Weights of a small multi-label image tagger.
Training: ademamix at rate 0.0009, 6400 steps, batches of 512.
Data: trained on rendered rooms with furniture, 72500 training examples, 45.2 epochs.
Rows from block 3 of a small multi-label image tagger, named by matrix and row number. Rows with one number within an expert belong to one neuron, the router's apart. Each number is 500 + 50 x the weight over its row's rms, rounded and kept within 0 to 999. All counts start at 0. Numbers have three digits each.
Before each expert's rows are labels from the 100 images, of 14848, where the router gives the expert most weight on average: "lies over" is the class under the peak. Only what is clearly more common there than usual is listed. The data: rendered rooms with furniture.
# router: slot weights (model.blocks.3.mlp.router.weight, 16x128), inputs 0-63
# gate: expert gate (model.blocks.3.mlp.gate, 16x256x128), inputs 0-63
# up: expert up (model.blocks.3.mlp.up, 16x256x128), inputs 0-63
# down: expert down (model.blocks.3.mlp.down, 16x128x256, transposed), outputs 0-63

# expert 6
lies over: floor
router.6:501569511565480493444459527542465515479487405628416593426498521555539541483451457513511458467605514500524457483399491456514438566445447550538495522527472516558370477475524519503543450526643481
gate.0:505534469441446517409516483514487481532488548514440459510500541540517470513499459514463571470517380406514481501453481438468602461477482534585453536669514452474594524580554591495505490489573494
up.0:467465529524530463580532509459492500439510419490560464496541463442490493454500531462569421519490573582487562520536530517538424563526476449470524482369491517537426481443435415459510497534454500
down.0:574476571501544548504484585556506474553540565433465512546464554440516485498547519492481482438500515528536537458476549410393496502451488527483519531562492488460501566614555520566545535466440438
gate.1:498491476470486528468512523530499512496432568518601478492478476397507519416441511566652478503553523613499526522484481450423506560581408545652545496436556449442514554459486482478545420504510475
up.1:499506473494500574544510495555509484520425606557578442491510415439518528441437494527655457498478539600515543518495502479453523542578410541620549492438605493471509544469447486520503434470515506
down.1:539538565454562445533491483375495477440510484464478562477399519521468501516513441542449544495494470499423482507487474540572461381460592526428556590559526496557481424471545421458543546428571444
gate.2:462431436478460521485460561535473494484465496600480514449566504430516523414463460554452474503522578572459462532527462471551558573492507504426407477472491433523532538519451574512533533506528453
up.2:420387446460449445524468514548460557450538512543493478469540476406505580452458522564528488493516599472538489478525511462497537564558468489441455510461532482485543531474444490510514521541454476
down.2:479485499433536500589589525469485541439471460381519517512478571511528480506497590469465504548531368602463500505495609438472509468484519595489529493509522563523551441511509440550472452441534560
gate.3:514496521508386567544466522508459554519431451569569554492435528448442602419409494510683529487542501573482470492447578504423530568532462452558564498455548499520479528443442515448507454550508510
up.3:485462535469596442493524440522520485491573490465413482505588487454557418605564482504408491497462481453493502525498400496526542454500522529466477460491399533499516413634597456594500526453478438
down.3:551421520542427568453503476528456522494450534535599446562499496507513483518482495534472457391517501471498513476446505517441541537468478429492568485502429502542472544457546557460488402725501585
gate.4:407365442575499405559510548558486515478498481499591491473518392488425516449482533559483534478527544437508527512539544503510474454627421416514557509454537490557538547442484415554514506506462539
up.4:499462508552454509502452516554425500550420506510593532468486450481458576465466498592484566449550519594477469508604583538507518471604475439424547508456508458567484477514483501493534479503490436
down.4:512512518486464503542505386503505542451570496432457572495523535569571562518560518473525467489450446566412558576510447503519530457410430539515573441621497448507482426455556494401546546445570548
gate.5:468478425426496516528470558480499394495525483541462495485414529521536503464451492486396625476529475411546470455474494405429507481497534513502475574573577445506562476544629526486483499494535529
up.5:481521439384478543478439507515521405541537491544435527469389514553549547512463499496462587403541483541554486470472451428394549475472526567468475549550582472534486431516642555467509442559548408
down.5:527580452594413467527486422490553532525520507513503473458549492559408554550472440501530461552415516487383568525512392609546479459471451474548527454471451571484496520443416458494484510498473521
gate.6:482538514427461562504494530434560499453491516569534565480450529471519392403498501416455402496498559531538488512472475462428451630526552476508411374498516433472481514500586587474492446608500476
up.6:508554515432433523537465515431573467498520501584506528483455569453492434441494504412445411490504574557522494539472509469453436593511555495523403407444543484471448497536611593495486444636506503
down.6:463512423507524500501505501546443549470526489554494511444463447528489518466431438551525555553487421514449450542510539558618557425601493534599586556558564495546554420527408416534520524416469492
gate.7:461464537496432511503517512487521489562542473514447525489449547506593469478466486486443502477473546454507533491455476431387599415479505486576479584547581509473476511533667545538496582483532470
up.7:575556458459604498492489508544477483423503466475592490487626455461471527523577505524503472539513462555463542476546489589578415516447468467425549404448417489461460506508400430458486413504482491
down.7:541520531490413540445514568474545478570528539429489524562519460513539574491432488444526495470571585538557494425498574423487432560515486451534486435609506492477435534512571531535527516505416485
gate.8:377454476592500514508486528519483435475499534523476487477441480446423497443479496511467550485529553368530484473521478446352481538477471498518555494504618464451542526473571482477483488487522548
up.8:414511484569457540465451551518475418472457499490500475473420435485472545466446499503463547431545593466537503422500506435386502551511504505479462500448630452481533515515553570449510497536498510
down.8:545493507496422448629508490497579550531556485463466472519560479562566558495509488464468489594451411558363577487483400546546532448492492529546502487561497511509465470480468487383514535425494451
gate.9:512553515444459520419458507567545539524441527584521482448429495474493572521424495550546492486473503646494514491487448433523593555516481516565487510493573477493543454475510529608498449542554466
up.9:508499486469467514436496488504568565513449513606501468438455465455493535507466498555547498506455474622480520518500465432509581593529470534570502501498587495518545461496459561580468426549526442
down.9:416539531410550416510550459430430513452492535436544578521460476519452459519529475522505526498530441470449500587496513572497456417458512510485508543467451530503464509526460411455498572432474509
gate.10:523386445471490417485519490520496434481466343429577495537506458443524416532544528492558542445478437516446505522583532556532556570540505456447566598502462468539485514543510480478469436538453457
up.10:349424492582490550468516536509526485464567556558376506475414465507436538436489525529448517533542627422471476503487497383484435504462443495454542477490655546458508507467524483546523616492514614
down.10:421447547565551535435466525497523481505496486593472471450425496512454434485488480543550495438531530434536410527503647431608441490496539487443438529565565465540474524487483447567542547502552479
gate.11:539474521369385588516488528500531527438457512511522508470469559453480454511435454451575420490525478541464509502483441491440563530556545470434419472531418479489470566462444497533514464588528455
up.11:554508528382417577504507509480544512416454467521523508497456588418480425486423480443551374509547491574517483527474470521434574506509516441476434452521493472508480505479472496531496452592500469
down.11:497486456445526492537455496587509546566524483515510518451507478498470562519511417551502523511493442572542523498518578522620490452563557512620569501518538501635568380528468481523475521471464450
gate.12:476579471407499496464508506521451483487529447506447494490532480458478553517448518531604540451536517549551482480421468495493487505514384565558497495479527531550482364476396514501531479483515434
up.12:405559517584445471503478481510489488460496491468477555453392392561377573375491462526491552530535504488482492518521496518475488472430507476540511526418530434549422595342510474510505508485539609
down.12:630492531352492508583582475485433429509543540431527484593476492456551493494543549482502505571469505563525583523472501462493443505518524465555517460552487540450632435521568552506477567441452404
gate.13:476540485461484489415455515481485542521440524449486510446444507529396425467488492505497562439495409423578537592490470520463559511438445535497428437609356463486479500504536446529512482430559531
up.13:479519516432547492434470512467509571531427473437463526472470560549427385517493484489507521502483401409471505622490470484487545538446438537523442479597358444430495564559531530536483509445534489
down.13:534544523479481477535481462427437515581493483590535533393496462588439502470384400514482476605521505542568454476563552510556466434580579484514478458492517456461522525438521523511514498467508498
gate.14:456550538555488542464481480442493549500539541486527542492433465473568459501511477439414497514493625453538517546480453430478346480510541476381413478477551561414570494546602421518495570569497549
up.14:577429440458532457511557485556544483467460462516456456552580511508439510486528534533623482543494398541445507453530547508560603556472489501508570539527447478557445478492389544471488525415467463
down.14:502508541546473499465510438461505481520524550435530547607497533472542422514480576444435438466521601466568590448533592453454382493441532464357474373458527546492454435480568514491521542534443501

# expert 2
lies over: ceiling
router.2:435497412526599495589468497480552504539548576581469518535524541471596521577425460459542512596505534537463493523523504417510453521419434493518573503551447491476554450616567428510461444510521467
gate.0:573555543527520525554543521495463447494457437535493466479484533488501573479565592576513486477461504611567463405510541509506448511557469374546475419437456529521517487550495540522520532468502474
up.0:512524440479386500458488426553546611471468421474498585485578555476509571512506397517428443529511529559491516490530464549511461604441530567475413558501412465477476480533476548539488533587528472
down.0:485559570455490524458449510570489528469586553475510547407541478484459493465601494524531503447455535487482481561465512529561483485526543438507467511619575526386527393454509458545557454462470584
gate.1:510553385490504548387435516458500553535501546495448465452515525441490473476566450466452531581604563509500423577408536520452445490425529566432468578540544574464543523535537487555553481511520452
up.1:475496427620555508433447523513508519509487550596452448523488541505530489507504516510488484568583511527469313584502529530510483437438515534452610599506517553549514541494545458521519532542503438
down.1:494439635442484474428559504614463461524509405428541573481539495544488469441491480489449481526500520476524555487473459504610429362565552454442479543517427512459454478425449516461382534510472569
gate.2:430468422388514492497499433533496491496468553461521488491451476471456582425526526494631516506589485478426514589485617534523508537463488422496467464436622417558468517377518588525553407512591429
up.2:409430497401505501569501504532499436500467588448505469470443466400471569446578561547563520487552450439485545612480601519525562581538466446556470392460586412480481551415532560518482451451584473
down.2:523490511547425572466524491459551469549473453566512560502446546484462437506504519602464491521538503504565533468484555471480473531474498491453413420538463473521513497503461515525442612486534500
gate.3:493466604508475516536481614568529492478510529500510534454455483378487628432426421522489514555533494584549434513543491477514519442437564496444423382519473454485527518501540479595627503557592546
up.3:472534446578514497477533560465555507440495550541464526457579494483517627526505434465444465443571555571510480494440528468519392530462535487541430425598403554441471455569514488586557496541582427
down.3:445499509449457439532497509555496533405556466444574461421486446461459432473501550573533575562500384477531520616463526485507566439482482503416530433472531484504508525462506526535492495464502580
gate.4:484495600456462556442470452519531404535467540437551473498465449575485473534521515611545480454514408543390496540497446512546588472553503497429557531553541440550481570460517433512521531524528554
up.4:540455506429495487463526488455491443534526570450499455534400518568484439514417459478524599476516505461402442533507513490482516533545546483529453511519507494525506498463507434452469487497416560
down.4:435500502545561516550477522542538503481575544502507503429516512530500580521471489523504469449435510471481519490428495451465486436651475508452501534487539518440629416582372532476597471443558555
gate.5:473531460446453426520460548582483469472512509396518453481502499495444385489583485539434571445495505453505458605505560527508536498468523527382561520506467472500474453475583494549548451488532499
up.5:510548555500382545541414518559463651509467514477470571512532501505421470387439480514467510546436526453598499469478541584535551527516530479404429493536496528379518434568469508514450543482496575
down.5:559455389453466505540507531438475440457487487449510465559584484562567464543470550508456477514490463507553506457580494520461547560452506588557536615446549423482494549554536456433577451524476505
gate.6:512466489469551460439484504591405483478520487466481547552489626481506447571552523482481491489420552539451485502561492477531541493513506483576600496464452517459470586524480440527414602428486572
up.6:495549479580531585495565491492511551512454493481509406489529363475569528495577436488495461575492462443524557490487388525476531442528515506526448464402571583510552448485445537532463558530526460
down.6:496496557539587459590483538474501474487549515523425554519477450519513554497425485516563457467470536509496455505502377448547434420509507499551498520496426524501481439567516484437551406452504541
gate.7:470410516424477579454436518454513575495423555520511600491492463539572553455400445414502529503502485550493511549490581442464427478448494568597546489558504500426449516530466523522483510502540473
up.7:556573439545566426476567470520482390463509422484477403518471525479466407513614576533448482477511565461508474449547426564516498524538519433369410551417567574550494499502504522457494515545462481
down.7:516448473510544499586425515446450530567453411458452557553432503538525583420378459543614486534469478512580466507519424514507461462465490490572456505581512478442524514487416607490512614540533545
gate.8:481437538430489465503473465606468451492521467391509503624633497481467489415484461514520497456449411522547538489455518511639550509590391433437443496484499480418537463488467650493474457511460556
up.8:448429553478512538554433525571522426522484537492423581516538462524571586421437449459506487378467516542466462520460512460541385454531517536450491457500552456419558409553522565559554454516491629
down.8:544482537516441534498479566414566554474410488470489564501451395609546522501432460499466410449506439569492581451437448499545463476545588542481407495596506427534427526440420571427601579485542525
gate.9:515601494587514549432567492433547592498485421556490565504538459549542571562505440430405431497528591573503563427510502457492418500512537428495449479459401584480487490553463525505546592530513475
up.9:574597446523581531495510395487510564506458487560461567546555480607510418471478504452427430510397557432480479479626499513531477572505506526447453588399473480495499475566437571434419529448475502
down.9:520567465513520527583543408424532464563428644497507454520444506501507497560605491469454453563437527451464562418608549530458459532536570499523445439533469471582528424565524511509463453453495470
gate.10:519489478411488458483520463550461412462459385467508500567615524524528438560560526518506549434523497520435514526417453531559486479508387498402577615453524526499498460521489572473438494531479577
up.10:459473522532538427615420496546490507457550507542455573515542489445502506555458534361441425498542536551524499569407531508505392496575502550444491417566426448454528429582500585517507423595526489
down.10:540481481534558540525503479511503410577549523558415572488441554556560553499478450457436468478493555476541605436468489555560407439507565610491447445509482380456515426619409512528539541511482455
gate.11:488433575528508497597503488522442492522425500551494536529524518550559585462503511448492494556440505523471515414609532500565434517536534401519494460390465432474509477565436527472372535504432521
up.11:447546428438529503483458470540535434518537599577501498499570509430494500490524479534503502521474531614471436629446460467512502482439465604496681493502540490427461473463534451560516382460519525
down.11:556562529470455565531440498488527480567478502532484485537432485557550568438443521509455513477516500552509506485571540482461512455486443552589498460507493457619473504564490451522549478523572443
gate.12:477535567552473530568530524457375468548481496466584540548456533459479454495522561507582539495541456546366586483532439531485422470506508464508652480439504474552545553473444521396471489521412542
up.12:495524509573502577483491519415510575462454544538488542475496448503544530394422507404478508505448594531557570479587558390439506530478533444560400402480548476477488498536539471507476515474472590
down.12:575530524581506511468462531464461530515409511530520657563489480515480528422445418529469518460501621465497436450521458449479495526472441420524431448473460483470468481541471471501423544562499514
gate.13:486531557469525380532480507624373457527481520348593450536582482460419481469538529552499533472427444468501554548483539507565551490602462426484570448412469578483578449517485527529506467424510572
up.13:427537604425522547486421480526482535550528550430523570490581425533451544381519446556443539439506492492564553585448568420526499475526496451479502345426476509490555461510496538542549417398529607
down.13:516462442467434509583465559436514525450461462537487498428518496613560567547457503513497413490450367589560505447472451517522513548529496549535522545608470480482471460490461516392464522481499512
gate.14:550492535434403456567470460593454440511446510474567445493481534489418439411528524506503525510461433449503483548541464575490595492507501520454573540476551458503497421405495522494447573477552560
up.14:451469427450398448469479565507561500493561525469501461497504462502510444443539512514408517535478549475462436516519497523481576452408486551533527542633478442444460515469578480525485502532574556
down.14:509480428512457537507524509438395434509435469544495501599502537602474528549500497525495475452441523420553467472533432475490531607416491498547478566491559465488467511556510460487584551527509491

# expert 11
lies over: wall
router.11:533507406406429514499516433491460503531520538547460535487537460489555546523509566454567477455547517627480551516376541468555435520507552490554549488519462621502491418562509477493477434451527539
gate.0:450423516430512477508454482392528519392512575502388490487500512507550470435552524474529579497513395514532531555506502492570508468469512468634590412511464464518517542457503502526544438498486483
up.0:491462454471431518506493514418555474496447504523467471470515487550488507514557478500474518427567519474479425460518530467543508602482563469493603508629536473506402546507620495491557360549500479
down.0:480420471389385470466517526483553538411501415452442582499565412511581583395486499485507563502561463492508542555462561527590518575478447540580488423510526440486471544440482499516433431606516509
gate.1:410542582455562509455508491514575421478493566496494471476538452518371470491527454567476523485525499466537500463526407410481596477528515543520410469465501345500538504460521480509556504437496522
up.1:514495388501474447465548487432491467587555419451481491581494445519491481517531498470467419570471529477612392524514510665461507558482450532509529600532482553523459479514413520480516570564417461
down.1:450490435462597428497504485531515470515501532490482421450521568472461559513523529546543543484435510486590428514472533528462570484532474486462530563462421512513429480498440484626553516413556443
gate.2:549546490494518481525435519479485586422447585466461529413498453457497507487528589464497496540481461518531505515534554431428477471412532364527447482452499443514504502479507455537397555441547531
up.2:490507502529478485522444534520522606438455576405420517461522475470483479491577549477501513570479425514502523585544527447485458498339518413536476521466510489493497521458517450499462525486503496
down.2:527444574599494484526541458471526435535556484562553402527356519499560450492520469488475479521463563442544458443568528495480515438585442528420557566535493574467473549515559442514485447437415511
gate.3:450413477540464461510409496592423519540497417554539452488427452537499558559384466577538594486541496486531464520517492557519472450527441529544544530481497577487503526528387450548525575477481492
up.3:498502499499527456531543477396589434491542507436495461589539529473526440445538530423490424538484494473505614430499504481520510418505503403404574557535443455481510530466551477495424518478466459
down.3:478538509584478538476456337494464490529542475547524542469501481570491499623498537450542512556464555450512549479519443529461497403454490436550639538495491544435493447557531521499516544442488397
gate.4:472522485504465472521515513374471477568621548520386378478402469521511605567481418445484463511436463467556474551496564547493411506486494544494492555465552508466537455501486431572490495526494589
up.4:476479551481612484486505419425507456457460409414544544522564453438471467449666505491505471519454512504489534403528496397511478536494455356502498489521435513508487557535587557510445409465457484
down.4:475508473430540555474553468457567494548427623501470352528586471493446568471498518520585572399532436569523402501437504516443517508538578461476526459515523501471457444469409564528578485434547360
gate.5:484496559472456456549406549534480510547453553529421473480452485490548531450466561567509520462538383520513453467494553441472429408533526542619438407411536485439551545476475543437527538434528529
up.5:526575471543596540555480453517499524441484524478523509484478523392509399558491471435461459555391539496483549488510498579435515432423471487369548448520504495471478475498451532566510466454476517
down.5:486467543532430440483586524439438442551593550469524486467447526573517421494526464537473435534500529544526445539556525491553538548550436562552529518513455573470429487537582441538442476472465519
gate.6:558538554493462521428553466512476497493449442427551483443459415466479496466414527501455569503535463504565448475501485463469570529550573510480452511460521439509520513459449559539472504539433522
up.6:535560617497524527487522434517516582522494465477514423486423403476445519499458502523451467490455452474544484497478526464352506442524555537490426500453534459481548479501513542508476516452510543
down.6:546475532450513548517522555477571422550512509448512554507566529596516460477528497516480495500521552513507586547503496544523448410466460578530600439536453469447462485526521520337514441481507528
gate.7:522467469520471533558552579494423501590503447480619439497521531480458474555456477596528569443633517474485479488496547579460534405535460446459476570561440498468529455549435420401574560452510468
up.7:549448527486540515552552454422477551479479490534499509564502512460582538484490484421467482515344523509545523423497508476567418597491567514445450425469536512475497524493559629510423526531371644
down.7:521580462543497466496539484490444507538557551510456426524470408465499546452495540511558526577488564468504601496536598511575422492520447466432528435486565546535601453494497494479487599433431580
gate.8:478529521528549437544582571459503486575576427536495465523515543472516551558502469514502568499493442476547370499483429459428557460496543500565495460455555468594535544496514536542575542552520503
up.8:539476503496415512534534461505492481559504463506489431455501468502550446555544559514501499436555552460562408482485520471461553507546508507562487492502601504443580475609597536435514515529519465
down.8:542481512495522442517525422518525539537515411517453501518475527488527532444463532460518454448506461543456584505548531512501439471515529579536504581524468514545465542436487437413438488500454375
gate.9:477442638588501455476475457471468531412540537486578564405501413515517434511499439527472533530475536497580466541404508498452507475574502473466485474454570533520559527402612422480549528530492600
up.9:423452602538469446482467501610558580389572600502574504384506419506504546536509459495504474579460563486565492506503511453424519475533510494513487425489524517503468519469591431565573469493472547
down.9:539537449406439497425538500527512499459459429551543577585525570514486603414486455451488556482601468496520500420533603452529361445435487500524488559526396481468493504508566486421525563510518500
gate.10:525518571494530530464539396424535415510447522465543514486522440525499408491522483471494401522478501523528475458534525493469530537474391368450550643581468509514467438500542469450458467510522451
up.10:494536371461476501483410530403537407527563530503420571462490432548523527548488459471464467542460529469535582519511536509553518499518537524492455462435465463392472500535580494566508609594478526
down.10:412403445457445500428495534537587548463538533458412431560555515502519598491456522511578522423516472593536470567465481482532530620563513573509485528480488535468486550447462489576595409500551443
gate.11:473443537561409549484517454419466547515545477533551483533463406528578472533494539456550469495537513472519543559467505504488495554469486505638457644549499453567466459441484498448489475616466416
up.11:509485514510393561471472516453449565554525484523573446564535523552475498559459535460504449462485583486572496510473532499493591546485564476500481617562556492578528511479550526481556442611509479
down.11:477529480545522546573574463409523470490528535544515473537492464496424454469496455483454523615509610473614495552551505485493459547451448505527429404418465454469462496533501518512367506510511537
gate.12:522547423480521458575556543406449436480545524472449510420494587503522398456483482554422455530503466471465545473431585532494472646451401533536420427506543484399534445485498501484632581523483556
up.12:516496428458520478536587558419489446460542571444572508481506559521514420441459522578515539577464510502529481418440511496519489606495433496543427517495590515415530475468485559470603515508490536
down.12:393513475454536397444435475549523493476562511502463537426516519482443491515521520488509540529405455474506569590490501610521508415473501356382532514477531543473536407586513469582554481503479542
gate.13:447476400577489468473527549474475458481523510540497450486541534503492503633498539554524479472532535500395488582490476580515506525500487516502597427513576516481455514501476411484517488595422462
up.13:477415555489566430477416451483573570471548475468492464518422457533507486501520425498482487522459530461565538436521472518480488440511476408390415610523469557584522518492545474500457610514459471
down.13:470540425460468491477411467542537475502465482589456566471497540554545516452472550462523431457515548545502601474421539537503492485497471524491523568535430500488440487513492498418562599528477438
gate.14:467477462519528453527575470457493490461575492435454467644483612484489455541485468486465496554442483440452542434556458528505481473424387476481568549468530474505458531472461460449536493557409426
up.14:471552471524504519510410571395511576490522474513479513472497423465444491423574501486447511504363477513516401532493481556351582521475542489463441588421512492566506436443528598475436531476483595
down.14:442473502577540511496477595461528492502494575534517397488486461451461474461531488501502550426410443469522387499503454449348542522581585425501481459468589463481482514469493577648466460456566612

# expert 7
lies over: wall
router.7:545498418509608494486500443430491471453554500485462410515538529416523447506523522535518530609440428513501433514524550572503597530455517463526599552468472499449537469432517472498422522570405558
gate.0:388418511510417516439501447522514497512582610477581569565437482509400506505470477491464509492472563503528546480570496438446494490554461403503458453527514607487516546427582471491478479468472567
up.0:509522561474491522486515517494458471484544524577416458437388544561471525495489563486488477494482446451422508553443447498482546474592500575513430531448492475565454582494591520447460464457580501
down.0:544545476542427534353465498456558418471484567508491520576539512439494436658536484490497531474467535537460517505498500469480459558460534420511532360507507551502564477530516493608585570523433463
gate.1:398450479591489526418502495500524534494550477547453534500462484592469478486574389536410497506498502475452565521531443486575494511577497569445403519550479476505456559512492536524620455370585438
up.1:579510491550495489555587470504479471483521501502448527505600489477576576593490441433514462536524461597507532621406468497504479527433521540562565573468419534486496393596448499513469512576469621
down.1:434545459479530543487469490449486645580503521526490496485610492566528532473472463501512472559454581478569487553493421457540542498438521442509501509472353467479438406582478539441551517518564552
gate.2:512425502404595513548451481504480464507433506524540509471513537423490501425514530506523519545489492620506453541510559432466528531595502483468484432444583410420537468431526625504572575517491514
up.2:543446530414571506484458517461512474462461513515521473479481544464489504434575462495466552590408475581581449479538465422504586503543511501518482453488574319471547465377532598490552542550532562
down.2:411513502469467379419494496473498587511479561537559457447506500487470510457547514572603579535471383477518526602476569494479549521374479457516565461477500529522453481458484467533595569509543560
gate.3:550464412510522465485476501401503470423500497487465513515494574547476463523539461467461527526447444415578443490505532544432524578430523604444561550527358535449495466495592504474459440531424573
up.3:565493450557475459531492484472478462465584530478483487555531481531497454568536637401520490492473489465479571455498451502466510569508509503583588531465496600486507481568502447404394474487452489
down.3:448451555561525478495512592482559521446510471537497541477454478509513521459443346561453515579534577572481463556498563503510525504473423543509587461524467501514390616409562469515504424545519555
gate.4:463489601540511583515484541517450421562443589488560497505446479532497556384429458569530550502461462518420498453597489468501517463538572442487446439440534449457536536444506606548530516467507513
up.4:467528576496422574543442475575482426545509559468518539546505477517526532461496495550500508538452507452461565494501393397566469466506625449476428453496502488503494557508489600607534587460538572
down.4:540440542538533472538546529413502484472505440476535507432459489512488458600569488534427474523558518471513475482481510595425474525461419552584559584585539482457473532527468392421522487554480436
gate.5:468445520487566368557417534496555443485377496560577480535396509419457472442480530512591505419525481536456455453556562497440500532492537532476508464515419408548479550527548491555481392554537521
up.5:453347527504507512519483482463539441447464472543591505605456581501505499439444537478600469471545540549466527515569454479475489565446471499498473518500414525517462497474574458546433422427427475
down.5:542550501459557470566484467489536421512505485494527531466573457445470483511536575484512473455557450577498499498411481483518506528583502467512430492507528518575638489552452508565481520489567485
gate.6:599372572476524509498446501435537491541485458561508429533379472529537403493517473492551562468442427512548452377511523533469515491526537481327444519563524486563543498494548549431526594515417568
up.6:592530550510571470595520486479520485423543457531520491489513489431500475494501457493465466542509484543571517499381535496503515484484549556514473494534563482486506450486423544573595509525433556
down.6:528467492506485617478480543518463589512515371451501603503483550518460456523480539503460461490456434453552536499557456487500521485473580488486573531542420498453426448497530462387412533533546420
gate.7:513527542417519527534445503497531511508481534507560511546387411461450397464464553531503460469536486468431485454471526501448454445502523534447495490553504533484485576522543555458589613424484510
up.7:516544571475477569541447464464476536570508524495603512498379504445466420475444555517572563501525475489483514464401563500482440427533507538471483527532501483450545570439496559457517589402445513
down.7:381511491497536481539514500498477602532537474543541527316544519600506567551522453504571457548512424518572536542551540470577479461480455438469525501475438497464498489476491414525418485460468567
gate.8:467486583458409545509455600551487485485462512553555553381510454483475492402484577495461509377589473472464498530471498505448503478483466484570495515527521518502533550518625506422550481492571500
up.8:499499468582475458425523377492490526491562453428492567546560516542521478603553461407400445582478536420502581501550517496561535543511533456478466478443428515501423590526544449454444540558382524
down.8:460480499606419531443501593598441488463474403513550607539496464470511517491432538500524482391621469500455481447469442469472479539432419514469477590578509543450442481493519517446531424501499523
gate.9:540459495573452509506537467563525458414586441526479543531584431507571582527514455419445429539492588499528478461428456476607439498499468473565446539498551484466483518532418518522550533523461534
up.9:479448535566545444443536503532518404408529459487491496500522487462557531489550575438403471568456437466495484463487418496555500535555484467494487501455529430440527527490580516511520493587506519
down.9:416538457404466487547523475511471551482507490541540498433536515519589531504543577481585424526551422548498546455454470495482531480531491480425489483433396523458489466458587495531396513500492634
gate.10:419515452514427554467553371453482485407542520524438497482506533554415502503537446527506502474482486494521572493521470452484468559521472499567456516543498527445514458597468448520483454482600540
up.10:530415444532508464579492469570477440528477479465508577541550533502546582524499471511463507490507470525455517512542468458521498487475498469516566576485490439458483485436494513480421407474528584
down.10:431559414455510494526468482508432562532485587450537560386459590575453540523496479479520461582355395484458625461586492483533500535434468445497475442540453498407522436493474442451528561471477499
gate.11:456573494549516446450577531423511547460475487523501485564496463521492416446474518453574520512510518425498504472545468493534520564500510501498571597499467497553508581422514502418391509547446380
up.11:503539468443437526545595417491503433360527455441533539447533499542570455554481489498462457583415576514499499583476441512526560474445474582506523560399560462497515444505397394580396491487435553
down.11:552538476435572556530589530433528587444501568507467544450482514583440497522469417548440432519485604448485463522569524560565483447404433419466561479492472454490431498472526404482472463450538518
gate.12:562608480571526493518506573506421512499470454493491494506528499503616584443474504506447511481482444513499517371501567530525436461507532495590556516425552532459522548497473506441489492533527564
up.12:574620484609582438550521483459551500430414407477490504507544538457545511528521499514426546513473552487507523417547475458429481491475537488521495506434504547518533408555398524501507556514427477
down.12:550522485570480540590519446458491356550522504536495378565417541585476435553495522479510432503445523551482553523538533598416503551437489510441569500552488534524547441550531479566437468514451473
gate.13:377492556490456587501496582578438477518409572516596542472453537535490542573466507497526514454520505571449549499564484448461517510454487519608568500460465571450422547467573529419502518462519496
up.13:474512651441492486485547531449397400530474570534586490478437477473463460488477604492527505541486486598412534478590476542435515524503519547578568503417529460488499533465517471522489505572417455
down.13:596483540452471513538518465502492498464516508467534574555387533488445445426474423505451534470412500503570516518490502599555530495547566417484438467527507484511490512518492512464478586511527580
gate.14:396529492490402556509526476536539547520478609519504539461526616517464510444470380500570514495507595574568512585502579473522555540508435496476539507537577484472453541518511489576499425524539527
up.14:459597495391443561485532410453504501537532512550588509591479514530498498371510478496533516493522588554492480478431539468551487497456518420510456484566534537485502558529488511548548463478569467
down.14:485451499552530460572443472567500448503414481537512429495444498499519509491577468507480491398504483553570496471425397550477551528560599632468462571424552497465475469514517553452487454495526556